{
  "encoder_arch": "preact_resnet",
  "model": "image autoencoder",
  "dataset": "close-ups of made-up surfaces with and without defects",
  "train_examples": 203450,
  "image_size": 48,
  "crop_scale_min": 1,
  "horizontal_flip": true,
  "rotation_deg": 5,
  "bottleneck": "plain",
  "downsampling_factor": 4,
  "encoder_norm": "groupnorm",
  "encoder_activation": "elu",
  "encoder_weight_standardization": false,
  "encoder_depths": [3, 4, 6, 3],
  "encoder_kernel_size": 3,
  "encoder_stem": "single",
  "encoder_avg_pool_shortcut": true,
  "encoder_widths": [48, 80, 144, 256],
  "loss": "l1",
  "latent_channels": 32,
  "decoder_norm": "batchnorm",
  "decoder_activation": "silu",
  "decoder_widths": [64, 128, 192],
  "decoder_blocks_per_level": 1,
  "decoder_block": "bottleneck",
  "decoder_attention": false,
  "decoder_upsampling": "transposed_conv",
  "init": "trunc_normal_002",
  "residual_init": "scaled_by_depth",
  "optimizer": "muon",
  "muon_scale": "original",
  "lr": 0.01,
  "momentum": 0.95,
  "nesterov": true,
  "orthogonalizer": "newton_schulz_5",
  "adamw_lr_other_params": 0.0012,
  "steps": 15700,
  "batch_size": 192,
  "epochs": 14.8,
  "lr_schedule": "wsd",
  "decay_fraction": 0.4,
  "final_lr_fraction": 0.05,
  "warmup_steps": 780,
  "weight_decay": 0.01,
  "adamw_weight_decay_other_params": 0.01
}
Rows from block 10 of the encoder, named by matrix and row number. Rows with one number belong to one channel. Each number is 200 + 20 x the weight over its row's rms, rounded and kept within 0 to 999. All counts start at 0. After the name is the row's rms in percent of the matrix's.
# convs0: first 3x3 conv (encoder.blocks.10.convs.0.weight, 144x144x3x3), inputs 10-19, a 3x3 kernel for each
# convs1: second 3x3 conv (encoder.blocks.10.convs.1.weight, 144x144x3x3, transposed), outputs 10-19, a 3x3 kernel for each
convs0.62,088,201,198,207,193,189,194,174,195,146,162,161,191,182,210,190,216,181,205,177,170,183,179,207,213,203,187,180,191,196,209,211,213,187,172,189,191,217,237,238,233,221,225,193,195,169,191,181,195,193,199,207,159,167,159,191,184,190,198,190,190,168,192,171,217,177,203,195,216,178,225,174,213,181,197,195,199,170,198,194,210,190,198,182,204,200,189,176,177,190,198
convs1.62,077,204,206,215,213,196,191,183,173,189,228,230,224,215,212,197,206,201,222,220,214,194,212,228,231,191,184,194,163,201,174,171,169,193,191,191,188,212,195,188,180,173,163,198,186,201,207,211,232,208,236,240,230,252,247,227,241,244,208,217,185,198,199,206,212,199,191,206,176,198,201,211,214,195,169,185,187,186,191,197,193,194,200,216,195,221,219,209,205,205,185
convs0.63,082,203,190,226,197,208,227,214,206,219,191,179,198,198,181,214,195,200,199,169,158,172,196,168,145,196,148,173,216,175,193,198,192,213,202,191,178,240,247,245,214,250,247,214,226,234,252,221,205,207,185,202,196,168,176,216,213,216,232,221,219,196,191,203,206,203,190,204,201,195,193,192,204,215,217,231,199,205,224,202,218,216,198,214,199,175,175,185,192,171,175
convs1.63,076,185,173,190,176,163,187,181,193,180,223,229,211,189,204,210,200,217,221,206,240,239,257,253,231,204,186,202,190,162,173,189,209,177,227,205,200,185,202,203,148,175,169,173,176,178,196,212,208,185,213,202,198,202,170,216,204,184,215,191,148,206,181,190,199,167,212,191,188,241,189,208,213,173,171,170,203,208,180,201,203,196,192,215,208,204,204,212,186,199,217
convs0.64,087,214,197,189,185,202,208,172,175,193,202,182,211,207,211,218,207,218,223,168,158,176,197,176,171,200,186,205,215,193,155,209,203,195,205,201,191,226,253,208,223,214,223,222,228,222,234,218,219,222,226,227,196,212,203,185,177,216,209,180,166,210,211,203,171,218,195,188,187,182,221,208,156,207,218,205,216,223,198,206,198,215,190,216,209,188,197,190,196,229,209
convs1.64,077,203,204,208,196,211,204,206,199,188,198,196,223,207,215,217,211,192,194,224,209,172,211,227,200,205,213,203,182,210,215,203,171,189,229,230,214,215,196,192,192,195,205,189,189,210,205,178,224,181,172,187,199,189,184,195,182,200,202,228,209,194,217,208,251,264,219,225,177,193,200,156,186,196,197,172,196,179,191,187,202,201,214,184,229,213,192,220,223,202,218
convs0.65,095,201,213,235,203,206,178,202,209,197,189,214,198,194,183,214,189,179,202,212,221,208,203,219,234,219,243,227,198,228,240,209,177,191,202,179,164,197,210,218,201,202,186,201,194,205,234,248,254,197,170,220,190,187,187,171,169,182,201,186,172,185,183,177,198,190,207,238,190,218,226,208,212,195,179,203,191,201,179,203,190,186,199,202,201,191,198,188,189,181,185
convs1.65,086,183,169,173,200,194,194,188,178,192,209,216,200,198,203,220,222,214,200,204,217,191,217,229,204,174,168,144,175,168,198,167,186,188,195,191,208,211,217,207,195,199,174,202,195,174,198,200,182,184,190,206,210,215,218,237,217,209,205,198,196,220,206,201,172,174,145,211,229,218,205,173,208,193,197,195,204,204,190,181,196,167,211,207,220,223,217,234,190,199,215
convs0.66,087,204,222,183,215,215,175,180,156,178,209,173,189,219,217,221,226,229,198,220,194,208,210,184,220,216,198,203,224,217,207,194,214,205,185,184,200,220,203,187,214,218,226,222,195,189,241,209,169,238,199,188,222,208,190,187,195,186,172,163,196,161,158,153,205,183,201,196,185,193,204,214,203,187,191,183,206,202,195,210,205,202,197,195,211,198,206,194,199,202,201
convs1.66,081,210,225,229,222,196,190,209,171,163,195,168,190,217,199,207,229,208,203,239,192,197,221,215,212,188,186,186,187,189,220,184,176,203,206,189,192,207,195,186,217,195,194,219,207,210,195,177,150,197,183,183,230,219,200,236,243,235,221,201,208,212,188,189,244,201,216,203,208,207,204,174,200,202,192,186,192,206,183,197,195,192,218,194,206,216,232,220,212,215,216
convs0.67,072,169,192,193,194,206,188,193,216,229,210,230,215,205,186,197,194,185,213,206,235,227,166,177,153,171,201,195,198,208,189,188,199,192,156,192,210,220,207,220,241,202,219,233,223,229,224,196,205,202,206,222,174,213,222,186,191,187,193,174,207,216,184,189,226,202,213,231,209,233,193,172,225,203,195,215,195,177,193,232,211,213,190,188,193,199,185,207,198,214,239
convs1.67,060,195,172,205,197,195,206,225,214,216,198,209,238,185,205,232,205,194,218,208,222,244,241,221,249,189,168,159,185,198,217,184,154,187,229,206,223,192,195,180,162,180,172,194,213,215,188,175,245,166,156,190,201,178,196,191,224,218,201,198,199,187,194,186,172,207,214,188,199,207,206,184,189,171,168,152,220,212,196,197,209,203,183,198,224,201,196,219,211,226,200
convs0.68,086,191,205,219,218,196,220,225,237,179,203,220,220,216,210,232,212,211,223,216,199,207,211,176,191,189,203,221,193,199,234,186,175,205,182,192,189,217,208,220,186,203,198,189,223,181,179,210,213,230,217,226,211,186,209,189,204,227,186,199,179,195,188,186,218,236,208,199,211,211,214,216,237,210,198,206,195,198,213,181,209,194,188,195,204,198,188,197,189,184,182
convs1.68,076,192,182,174,213,189,204,200,204,211,200,200,216,179,186,200,181,167,197,184,198,214,196,225,226,181,168,196,187,190,215,193,183,182,186,193,203,202,210,216,203,209,221,221,212,211,185,170,186,154,153,182,199,214,223,202,236,214,198,189,191,192,184,188,212,168,207,162,153,209,175,181,236,199,202,212,175,189,190,180,190,189,217,222,231,183,218,218,178,189,199
convs0.69,083,196,203,210,187,163,201,219,190,204,167,147,166,216,169,202,218,215,223,197,178,175,176,154,207,158,214,201,186,200,197,192,198,186,213,218,201,210,236,224,192,189,212,197,199,204,203,232,216,202,191,209,183,196,213,185,184,184,203,211,176,183,166,171,189,195,186,215,181,230,196,227,223,195,202,196,194,212,214,199,194,223,218,223,210,175,174,198,163,177,198
convs1.69,074,219,217,209,207,207,191,199,175,178,202,207,212,201,207,214,202,214,248,196,223,240,204,239,254,218,200,192,183,156,179,187,166,183,210,187,194,204,199,203,195,191,184,187,209,200,168,200,220,186,187,194,200,214,211,227,242,203,215,214,172,200,193,173,176,180,208,177,178,208,198,209,229,175,196,190,182,194,177,205,214,192,169,208,205,202,229,229,191,197,205
convs0.70,210,214,218,204,204,218,203,193,197,191,207,220,208,193,201,199,197,216,213,203,212,200,219,197,191,193,204,194,203,204,218,190,182,218,187,195,219,190,192,186,201,209,186,183,200,186,199,204,186,220,223,189,214,235,194,208,204,209,218,180,188,202,176,181,200,211,195,190,202,187,207,204,193,200,191,202,187,181,196,188,189,196,196,193,196,194,206,207,188,188,196
convs1.70,180,162,188,195,157,186,185,181,176,192,260,253,246,230,246,243,218,239,229,186,214,182,173,225,176,172,203,211,228,196,189,234,227,234,186,188,204,202,213,190,186,198,207,217,212,177,178,168,177,224,210,209,216,244,219,200,208,201,196,189,209,210,183,227,235,205,194,199,199,188,184,185,172,214,216,207,214,206,204,220,190,198,215,199,213,221,238,219,210,207,230
convs0.71,109,207,197,184,197,212,204,205,220,192,195,198,201,179,188,205,188,198,210,190,175,173,166,163,172,203,171,179,172,145,166,213,163,176,242,221,183,206,210,204,211,205,213,219,218,212,191,187,193,187,190,220,190,197,211,198,209,216,192,200,205,193,196,204,178,168,202,187,177,202,186,189,212,186,184,182,194,181,172,210,194,172,165,165,181,170,171,182,176,189,184
convs1.71,085,193,189,197,176,180,186,182,161,198,171,165,189,195,197,224,207,218,227,215,225,212,216,225,232,241,228,251,192,160,170,190,193,181,199,215,203,198,170,184,210,176,180,208,188,188,174,224,201,172,189,203,216,212,239,207,196,196,203,177,194,210,192,214,163,199,210,177,229,197,201,213,180,212,194,206,197,196,206,185,198,212,209,216,231,217,232,220,206,211,202
convs0.72,070,220,178,172,212,197,185,208,232,190,186,209,203,201,199,185,182,208,175,182,188,206,232,215,212,176,216,203,202,194,205,184,180,192,179,242,218,194,177,203,198,235,224,220,255,206,200,195,225,170,197,190,174,228,201,194,227,195,244,211,214,229,197,248,162,212,203,192,201,211,205,220,202,191,183,190,220,207,201,206,204,215,212,195,188,206,198,202,205,210,195
convs1.72,061,201,201,175,205,200,193,219,209,217,224,185,218,224,198,200,192,231,212,186,162,219,176,197,191,219,234,220,225,210,208,179,215,208,184,171,228,182,176,151,176,208,205,202,227,224,197,212,191,200,214,222,183,220,206,171,208,208,201,207,199,187,189,186,233,218,225,201,194,218,204,207,229,209,206,190,190,225,176,197,196,211,206,200,226,199,188,191,190,190,184
convs0.73,069,211,229,217,235,230,208,182,211,203,208,185,161,182,192,168,174,162,188,213,170,180,180,216,186,205,199,209,163,197,208,197,194,156,209,213,208,195,189,207,183,191,189,172,225,208,251,216,206,224,231,197,190,215,203,208,203,223,213,200,238,221,211,216,185,184,195,198,204,189,193,193,183,208,192,194,193,161,185,185,200,199,186,190,200,188,204,192,211,216,221
convs1.73,065,172,193,185,178,187,199,187,200,200,210,204,213,213,215,207,239,205,203,215,178,175,225,191,185,189,226,212,202,212,203,219,216,197,201,201,239,206,192,217,197,178,229,214,199,240,219,208,197,197,203,209,174,186,194,201,200,203,184,194,217,176,170,210,229,237,214,244,220,213,200,193,190,214,221,209,208,217,203,194,206,189,213,192,214,201,199,227,175,166,175
convs0.74,174,180,210,203,196,190,226,194,234,207,186,188,181,191,197,214,216,206,210,203,188,197,169,187,235,211,189,223,194,209,229,196,211,222,193,207,226,195,187,194,200,188,218,206,211,216,182,183,163,180,172,224,191,210,207,191,173,194,161,185,189,180,170,201,174,161,170,159,148,176,183,192,191,191,197,200,197,196,203,193,204,199,188,190,201,201,181,184,192,182,198
convs1.74,201,208,196,197,204,193,216,185,197,203,180,207,210,194,215,199,182,220,217,215,231,206,233,207,183,209,202,178,180,198,189,170,202,194,175,209,177,192,193,194,184,180,201,203,191,186,199,183,198,226,221,238,198,211,217,181,209,200,218,225,201,183,213,201,239,208,203,178,181,228,207,206,229,208,206,203,185,218,219,196,210,201,212,208,203,194,198,213,216,230,207
convs0.75,084,206,189,208,195,208,213,163,204,215,194,194,186,174,195,186,186,166,197,225,181,194,217,245,231,226,165,190,175,155,173,191,192,183,199,203,209,213,212,200,207,221,210,172,207,226,215,202,210,173,172,174,171,186,206,233,191,195,228,212,202,209,185,179,190,192,223,183,208,198,210,182,203,194,194,189,187,176,175,186,186,159,194,182,185,171,183,182,178,201,205
convs1.75,080,178,218,208,164,181,176,176,188,190,228,219,216,207,220,207,189,199,208,199,205,214,201,192,173,164,215,174,202,215,206,197,203,238,204,219,239,196,194,233,167,186,224,200,192,230,206,202,213,258,254,221,214,217,221,235,230,210,181,212,188,167,181,189,222,241,225,215,213,218,198,217,183,232,211,203,222,195,199,196,212,192,206,211,214,204,199,202,194,192,204
convs0.76,073,193,190,215,232,218,198,238,232,194,193,187,190,197,198,200,198,185,184,200,158,217,197,197,231,214,231,234,158,187,199,181,179,197,226,189,177,223,231,204,230,217,195,188,204,187,204,199,176,210,185,211,211,211,207,183,183,171,183,204,196,196,189,200,215,179,182,206,202,216,224,237,225,191,186,199,212,195,210,204,202,211,191,196,187,189,187,175,198,198,186
convs1.76,069,205,214,198,205,227,192,199,188,166,211,194,196,203,198,168,231,208,212,172,171,145,179,230,206,197,227,233,221,224,214,214,195,218,193,203,203,201,179,219,203,204,180,202,204,213,204,220,182,200,228,228,226,215,238,216,227,211,205,203,217,217,184,203,183,181,179,204,218,193,224,231,210,186,216,208,162,186,187,189,199,193,186,175,204,205,203,221,210,192,192
convs0.77,076,239,165,166,215,196,203,196,174,196,195,167,174,196,206,174,220,188,219,176,165,191,231,213,192,191,189,172,159,212,152,172,196,175,191,168,186,201,204,183,195,200,208,214,197,215,209,170,179,223,180,200,222,176,207,189,188,189,199,193,176,190,217,193,167,162,188,160,168,170,217,211,211,215,202,208,194,193,203,194,182,193,228,192,175,214,196,168,204,206,186
convs1.77,069,210,222,216,208,213,190,209,208,169,209,218,191,224,224,171,244,238,193,226,173,175,200,219,179,232,228,200,225,235,201,214,240,222,202,208,210,200,206,206,207,189,207,219,196,213,199,213,168,217,257,202,222,237,208,206,214,224,187,217,228,181,194,199,187,206,200,219,204,169,272,233,200,205,194,207,194,203,214,186,200,211,208,175,182,218,209,212,207,179,182
convs0.78,071,215,206,200,200,241,221,213,212,210,210,184,173,201,177,176,233,192,158,219,215,169,196,208,202,230,182,202,218,183,154,224,198,188,174,202,188,197,196,181,224,204,190,207,223,207,197,197,189,232,169,180,220,196,197,178,198,225,221,183,206,189,208,184,170,188,184,203,198,184,198,187,170,196,183,183,183,207,163,194,199,188,198,171,210,207,182,191,185,183,189
convs1.78,068,181,175,201,185,200,187,164,173,171,210,195,176,227,212,178,240,215,221,180,173,174,182,220,215,199,196,186,213,211,222,187,215,201,200,217,200,198,219,213,219,201,180,195,221,210,210,213,191,222,247,203,214,228,241,217,226,215,189,206,202,170,197,207,236,209,180,233,240,210,224,241,209,206,191,200,200,193,203,212,192,191,223,205,197,204,225,213,194,176,171
convs0.79,070,195,215,178,194,219,213,172,221,204,179,147,159,173,158,177,191,202,177,205,170,163,213,216,186,208,207,186,199,185,159,205,178,168,199,210,228,181,192,212,193,199,213,166,198,203,160,168,191,198,182,228,185,206,207,200,181,201,207,210,179,190,186,190,197,194,194,192,184,207,223,207,202,205,190,194,180,184,155,210,191,165,190,180,202,206,194,182,234,214,193
convs1.79,068,172,199,203,191,224,210,193,168,193,258,227,216,221,205,202,231,216,191,215,177,197,193,177,188,206,226,225,196,202,188,236,232,225,244,229,216,207,217,235,190,213,217,193,205,205,216,203,220,208,240,212,189,197,227,203,202,202,197,199,200,186,187,204,204,218,203,227,200,200,224,199,195,196,195,194,218,190,200,212,203,198,188,183,168,188,210,200,199,178,193
convs0.80,128,161,180,192,184,194,194,203,188,194,194,190,188,192,191,192,199,198,191,223,204,187,197,182,191,195,216,211,189,191,187,197,204,196,186,202,194,212,222,215,188,196,202,201,212,201,196,181,188,187,190,187,223,209,201,204,192,185,205,203,190,203,199,192,192,191,207,191,199,209,212,201,206,193,191,193,190,183,176,191,193,182,200,191,185,194,192,198,200,215,206
convs1.80,116,203,196,184,204,201,199,183,192,189,232,234,219,204,227,200,207,218,206,181,189,217,206,215,212,183,181,197,195,209,208,197,226,214,192,201,200,202,204,207,192,208,203,192,217,214,196,224,192,208,245,207,226,257,221,199,206,182,217,224,188,190,190,183,195,172,198,194,187,194,193,220,215,203,200,202,187,213,214,207,209,213,182,207,207,189,221,205,205,213,206
convs0.81,068,187,183,205,208,176,201,210,206,192,165,193,195,155,211,189,172,169,178,199,187,189,217,163,202,205,197,179,185,185,177,203,221,216,202,221,210,233,219,221,185,181,212,214,194,217,169,206,228,203,210,245,167,183,190,188,201,213,166,191,193,213,187,183,218,211,227,194,205,219,161,147,170,191,202,205,186,187,203,207,186,199,202,191,189,215,200,205,212,205,210
convs1.81,063,177,181,197,179,195,188,185,219,229,227,227,224,215,222,216,218,202,218,210,223,207,181,196,195,196,213,209,199,210,199,209,198,219,248,223,223,188,190,190,186,196,204,181,181,195,241,246,223,194,221,236,171,194,212,203,212,197,200,220,237,180,198,228,211,255,212,203,229,181,187,215,167,209,181,199,205,212,209,202,211,193,184,203,190,153,186,194,172,183,179
convs0.82,085,182,201,219,209,215,192,194,197,201,186,170,208,185,168,189,155,196,177,235,192,195,222,218,180,194,186,223,205,200,221,236,211,173,217,202,169,180,222,203,209,209,189,192,200,187,184,215,222,194,209,215,205,197,216,211,206,207,176,156,202,198,213,197,236,207,222,224,182,189,182,216,189,193,212,203,205,217,196,204,189,193,202,200,203,181,174,222,209,187,217
convs1.82,076,187,176,209,178,193,179,201,204,196,205,186,216,201,189,218,220,188,215,185,204,189,213,213,196,177,189,189,237,187,213,216,185,202,200,217,215,196,208,224,196,197,200,232,203,201,202,230,219,219,222,243,177,210,240,227,215,195,200,217,225,198,166,184,208,222,188,232,213,188,169,208,159,202,192,207,193,214,204,204,198,189,165,185,198,185,218,200,175,186,211
convs0.83,074,204,217,211,153,230,207,192,163,196,179,181,188,163,205,220,218,220,200,173,205,189,178,207,234,189,213,242,163,172,203,166,183,202,189,207,211,210,210,203,190,229,215,193,188,213,189,189,180,149,220,183,193,231,227,200,225,205,213,189,217,193,210,207,218,208,203,194,226,174,213,200,179,237,218,217,213,212,209,202,218,214,219,208,183,198,213,196,185,183,223
convs1.83,076,198,222,216,195,203,212,161,191,172,204,178,185,208,200,202,243,224,230,165,166,183,172,191,226,199,195,201,202,204,220,193,235,224,199,216,221,201,228,228,207,211,203,180,213,200,195,206,166,235,225,206,229,235,203,197,222,212,196,208,208,178,183,200,228,198,193,218,201,204,212,176,196,204,202,212,188,196,189,197,193,189,187,180,210,204,178,204,181,178,208
convs0.84,072,198,200,199,185,201,199,190,209,226,188,211,202,188,197,202,171,220,222,229,210,180,201,193,200,216,203,187,198,187,188,175,178,202,174,215,198,200,165,183,200,227,205,180,208,226,210,206,214,228,178,192,201,204,211,180,190,212,203,199,209,192,192,204,217,217,203,174,188,208,157,184,191,208,185,190,188,202,173,202,181,200,212,199,193,211,199,212,236,213,223
convs1.84,067,165,182,203,181,216,223,190,213,216,212,202,207,199,193,200,230,194,211,239,188,169,195,199,167,221,198,176,215,209,231,224,226,251,210,220,208,205,206,223,207,186,203,208,219,217,216,225,196,213,220,204,182,184,207,207,227,203,180,184,235,161,187,219,172,202,209,203,232,200,202,224,166,204,214,193,215,206,207,188,205,184,195,173,181,177,194,180,197,186,184
convs0.85,073,192,210,215,197,234,206,231,188,196,186,197,192,179,169,200,187,172,200,166,223,220,191,188,205,164,172,205,173,190,183,211,209,214,189,198,190,201,205,179,204,214,200,210,200,193,149,186,161,192,199,201,205,224,188,208,204,213,202,197,205,206,205,207,206,200,191,203,193,204,174,169,191,204,195,181,202,203,192,188,192,193,201,220,226,213,223,219,210,217,208
convs1.85,068,168,217,193,195,179,193,174,195,207,255,215,194,203,219,205,211,211,188,183,185,224,189,214,225,165,196,211,203,223,240,221,208,183,211,216,202,194,215,213,210,205,205,232,194,232,229,182,214,213,225,211,220,239,213,195,219,197,180,194,198,199,199,211,217,201,213,185,204,209,222,202,204,209,178,190,224,190,202,215,203,222,209,176,208,168,171,201,168,175,191
convs0.86,076,186,199,214,191,206,180,177,168,174,184,169,180,181,195,208,210,220,231,199,210,188,179,180,205,170,179,207,189,172,184,209,174,195,215,163,146,217,204,206,215,223,213,205,232,195,220,199,166,211,197,185,196,211,223,206,205,180,196,196,190,230,203,189,188,192,167,196,194,185,217,216,222,204,209,216,197,205,185,206,198,195,195,194,195,241,212,212,220,210,220
convs1.86,075,203,208,206,208,200,211,191,189,201,197,171,194,218,205,192,249,218,209,203,182,151,200,217,216,179,200,228,257,236,242,207,224,207,197,215,211,200,171,178,209,169,172,214,204,206,202,229,209,212,220,175,233,201,191,211,207,197,201,183,208,180,187,204,166,204,181,195,235,192,234,218,164,213,201,206,227,203,204,198,185,195,190,176,188,198,196,188,188,180,187
convs0.87,220,216,202,212,195,205,202,214,208,192,198,190,187,226,188,190,177,183,197,199,221,187,294,217,168,187,215,203,243,221,213,225,217,221,234,218,221,209,190,203,190,194,207,187,192,210,167,160,190,194,185,187,192,176,186,218,215,205,230,186,188,210,204,209,185,192,207,181,170,192,203,193,207,203,187,204,186,182,202,202,202,209,187,186,187,169,187,196,200,194,200
convs1.87,261,210,188,200,186,210,188,215,199,194,184,174,157,157,187,208,198,200,189,213,169,173,193,223,269,204,203,161,169,200,172,166,212,154,201,197,123,193,194,210,212,213,224,178,195,197,187,212,209,210,215,236,191,194,211,226,198,171,188,192,191,193,204,202,187,188,194,201,166,147,206,184,210,185,176,185,198,201,187,200,187,200,193,192,211,189,216,193,195,219,212
convs0.88,082,200,192,212,191,219,230,232,199,202,188,199,192,186,181,202,194,181,190,241,216,207,227,184,214,248,218,155,193,221,201,199,204,206,163,190,196,189,199,210,200,189,196,194,187,193,159,149,174,187,197,221,188,207,190,208,182,178,176,171,188,174,167,181,194,214,192,212,190,201,220,204,189,202,185,181,203,173,176,205,173,179,189,192,211,211,199,209,222,212,208
convs1.88,079,172,200,204,181,199,193,179,188,187,218,220,182,210,232,177,194,214,199,217,175,168,180,211,200,209,228,195,199,213,227,189,228,218,193,203,198,207,191,211,195,205,208,190,192,213,214,218,190,216,241,216,195,226,239,222,236,231,211,225,237,195,196,219,210,208,164,202,226,172,212,190,196,207,205,194,191,203,178,220,202,211,197,200,205,168,192,180,189,194,185
convs0.89,081,194,195,197,183,220,203,195,198,212,172,180,175,202,184,188,204,203,205,184,193,203,239,233,237,211,234,219,168,181,191,189,178,182,212,204,163,203,174,175,191,202,225,231,153,196,218,179,188,206,206,218,215,174,215,207,200,203,189,175,190,198,182,164,177,178,197,180,186,205,207,210,213,190,202,200,171,191,200,199,187,197,190,205,198,184,217,212,222,208,202
convs1.89,083,181,205,207,214,213,220,174,184,169,213,212,192,193,199,181,227,233,192,176,153,179,209,218,203,174,187,190,223,187,233,206,237,182,210,224,222,205,242,223,189,215,212,198,205,215,190,210,193,222,233,191,211,252,202,220,228,217,196,216,198,181,203,182,189,180,188,179,215,211,224,201,233,203,198,203,179,192,197,202,187,210,190,172,176,215,210,210,205,188,197
convs0.90,073,243,234,216,192,199,204,176,182,208,168,193,212,187,195,222,197,202,211,154,145,205,209,210,244,185,183,197,178,190,187,218,198,196,196,213,194,192,205,198,217,208,214,212,228,198,203,222,203,206,220,177,175,231,177,198,187,210,208,189,190,212,191,201,214,217,211,210,179,220,217,208,221,205,216,194,192,217,193,203,175,181,197,205,202,194,193,177,209,201,205
convs1.90,066,206,183,218,195,194,220,165,163,160,216,191,220,188,179,194,215,193,226,211,171,200,213,212,197,171,201,203,219,191,195,209,201,208,210,201,225,218,201,224,217,183,197,207,182,174,214,209,204,214,230,195,212,203,195,218,200,202,203,188,200,181,191,209,158,185,184,199,207,179,218,186,186,220,229,195,209,210,181,202,184,182,184,163,184,205,208,193,202,212,214
convs0.91,071,205,197,246,198,194,207,208,217,197,180,186,183,208,176,215,191,213,218,140,201,205,163,184,229,191,189,195,210,230,197,184,191,207,184,202,212,168,181,206,208,215,208,184,213,188,205,213,207,161,182,220,185,234,216,238,201,210,205,232,215,183,203,202,196,205,178,184,181,228,211,228,204,199,190,198,221,232,215,201,203,205,196,176,194,212,200,201,197,214,201
convs1.91,058,181,193,206,201,195,205,177,188,200,202,187,211,199,186,221,229,222,243,167,164,201,163,226,209,176,219,206,193,231,197,210,233,217,195,164,195,217,204,208,195,173,179,228,189,215,179,186,222,208,222,226,200,183,183,189,192,201,176,185,187,158,198,178,198,191,185,221,191,186,182,202,185,204,203,188,195,201,181,209,199,193,205,185,209,184,187,155,217,213,171
convs0.92,066,169,198,205,176,172,200,181,197,217,188,199,188,203,196,208,189,211,168,205,151,180,216,175,180,193,165,171,186,185,177,240,194,190,223,208,192,232,219,205,216,228,224,230,213,222,198,226,223,232,215,200,239,241,217,211,195,217,197,187,192,187,180,186,204,197,172,231,197,204,219,216,225,198,175,184,210,213,211,190,185,204,190,189,203,213,212,181,211,205,196
convs1.92,056,197,182,199,202,214,215,201,191,196,214,209,240,226,206,212,189,189,223,207,218,175,203,207,170,204,211,200,198,193,189,210,233,213,213,207,195,205,206,211,203,180,207,192,175,173,190,196,196,179,189,188,221,210,186,227,223,204,216,212,207,191,192,217,188,200,176,202,199,174,200,219,207,196,214,193,216,208,183,203,196,196,172,184,200,202,193,206,219,219,196
convs0.93,069,220,200,183,192,191,188,194,213,193,176,214,210,187,201,220,173,209,191,149,185,249,188,218,207,201,176,174,199,202,214,159,205,213,189,206,184,198,204,197,210,226,214,178,204,212,205,204,213,206,261,205,173,229,202,194,196,203,186,185,178,190,178,214,213,186,212,195,173,212,212,229,208,212,195,213,223,194,208,198,197,189,194,174,189,212,193,198,167,201,202
convs1.93,058,191,190,194,212,186,230,197,194,168,197,192,230,187,170,217,202,191,200,213,184,202,176,200,201,168,186,165,202,217,188,239,227,213,186,208,232,217,202,223,206,217,202,198,176,197,198,194,205,197,202,201,200,230,207,193,212,225,178,224,181,180,224,203,187,161,195,216,175,211,213,209,230,202,191,196,186,199,179,172,199,167,198,186,226,178,198,209,210,193,186
convs0.94,076,187,219,225,205,234,180,205,200,185,196,203,192,209,201,207,195,182,213,180,234,212,212,158,191,166,220,221,183,196,206,212,215,194,227,206,197,205,194,214,198,208,216,227,203,206,166,185,229,201,214,215,200,226,203,220,202,199,197,197,220,196,177,203,167,195,199,186,165,197,200,221,229,193,196,182,200,205,191,205,196,185,192,203,205,184,188,207,200,181,187
convs1.94,062,181,174,190,210,156,188,176,191,174,208,241,215,192,209,190,201,214,225,167,173,207,162,209,197,165,167,180,185,187,184,224,240,206,203,209,217,205,207,186,193,197,190,209,200,193,170,182,202,174,204,233,173,217,215,193,196,210,178,194,171,186,195,187,164,151,180,220,213,236,200,200,224,198,193,204,188,198,195,211,194,199,196,192,176,216,222,201,208,202,193
convs0.95,087,194,206,216,222,173,215,223,220,193,221,195,202,196,180,174,178,160,178,217,171,196,191,182,147,230,195,168,202,191,188,184,181,173,213,208,197,234,241,232,221,201,206,190,203,185,220,226,236,163,193,204,182,180,184,211,189,185,210,221,196,237,202,235,209,194,206,163,196,211,207,191,206,209,208,190,235,212,204,208,214,204,197,170,188,233,207,202,221,198,215
convs1.95,070,158,190,185,172,178,197,166,193,204,237,216,219,204,198,183,206,195,185,220,193,164,230,206,215,207,204,222,207,160,198,217,184,214,227,212,220,216,200,218,182,176,193,185,157,166,204,229,237,205,196,243,209,196,209,216,205,177,195,168,169,226,213,223,193,214,154,223,230,185,169,205,155,209,197,178,197,192,179,204,200,187,198,201,184,200,203,170,213,207,171
convs0.96,077,175,180,201,191,217,188,216,208,176,180,194,199,201,198,209,203,210,188,180,170,181,208,219,218,217,214,208,181,190,183,208,202,192,188,186,196,199,202,206,210,220,187,217,188,210,189,193,201,232,222,196,227,212,220,206,212,222,196,197,209,185,187,218,181,185,205,216,222,217,214,213,211,195,208,197,186,234,191,194,177,189,207,199,202,207,195,215,217,211,215
convs1.96,068,215,193,193,216,215,207,181,195,196,218,231,223,220,192,179,223,218,190,184,158,181,209,190,198,224,206,181,203,218,198,206,221,215,188,204,204,209,210,214,181,208,195,210,224,177,196,182,176,188,178,186,191,198,205,178,216,220,175,225,207,175,191,170,198,196,179,194,136,183,207,188,243,216,216,189,187,190,189,195,188,177,183,185,202,212,206,212,224,190,182
convs0.97,098,196,171,168,186,183,179,186,199,175,185,230,206,187,208,208,196,201,191,198,174,195,200,199,183,169,173,208,182,202,207,210,207,183,204,201,164,212,212,235,220,196,189,212,213,195,178,197,214,238,206,191,202,218,201,216,189,200,197,176,160,182,176,193,237,201,202,224,188,219,191,179,205,207,200,204,185,190,209,190,201,200,171,180,193,182,176,195,173,183,169
convs1.97,084,198,211,220,215,196,202,234,200,202,233,236,217,227,225,204,200,197,229,229,213,211,222,215,195,180,183,188,206,214,176,213,210,205,211,218,202,219,200,210,199,203,197,204,180,194,204,190,185,196,227,197,204,208,217,197,199,189,213,234,189,187,185,189,210,218,228,187,191,188,194,219,185,200,200,200,207,200,204,217,221,203,197,218,197,225,226,216,214,220,204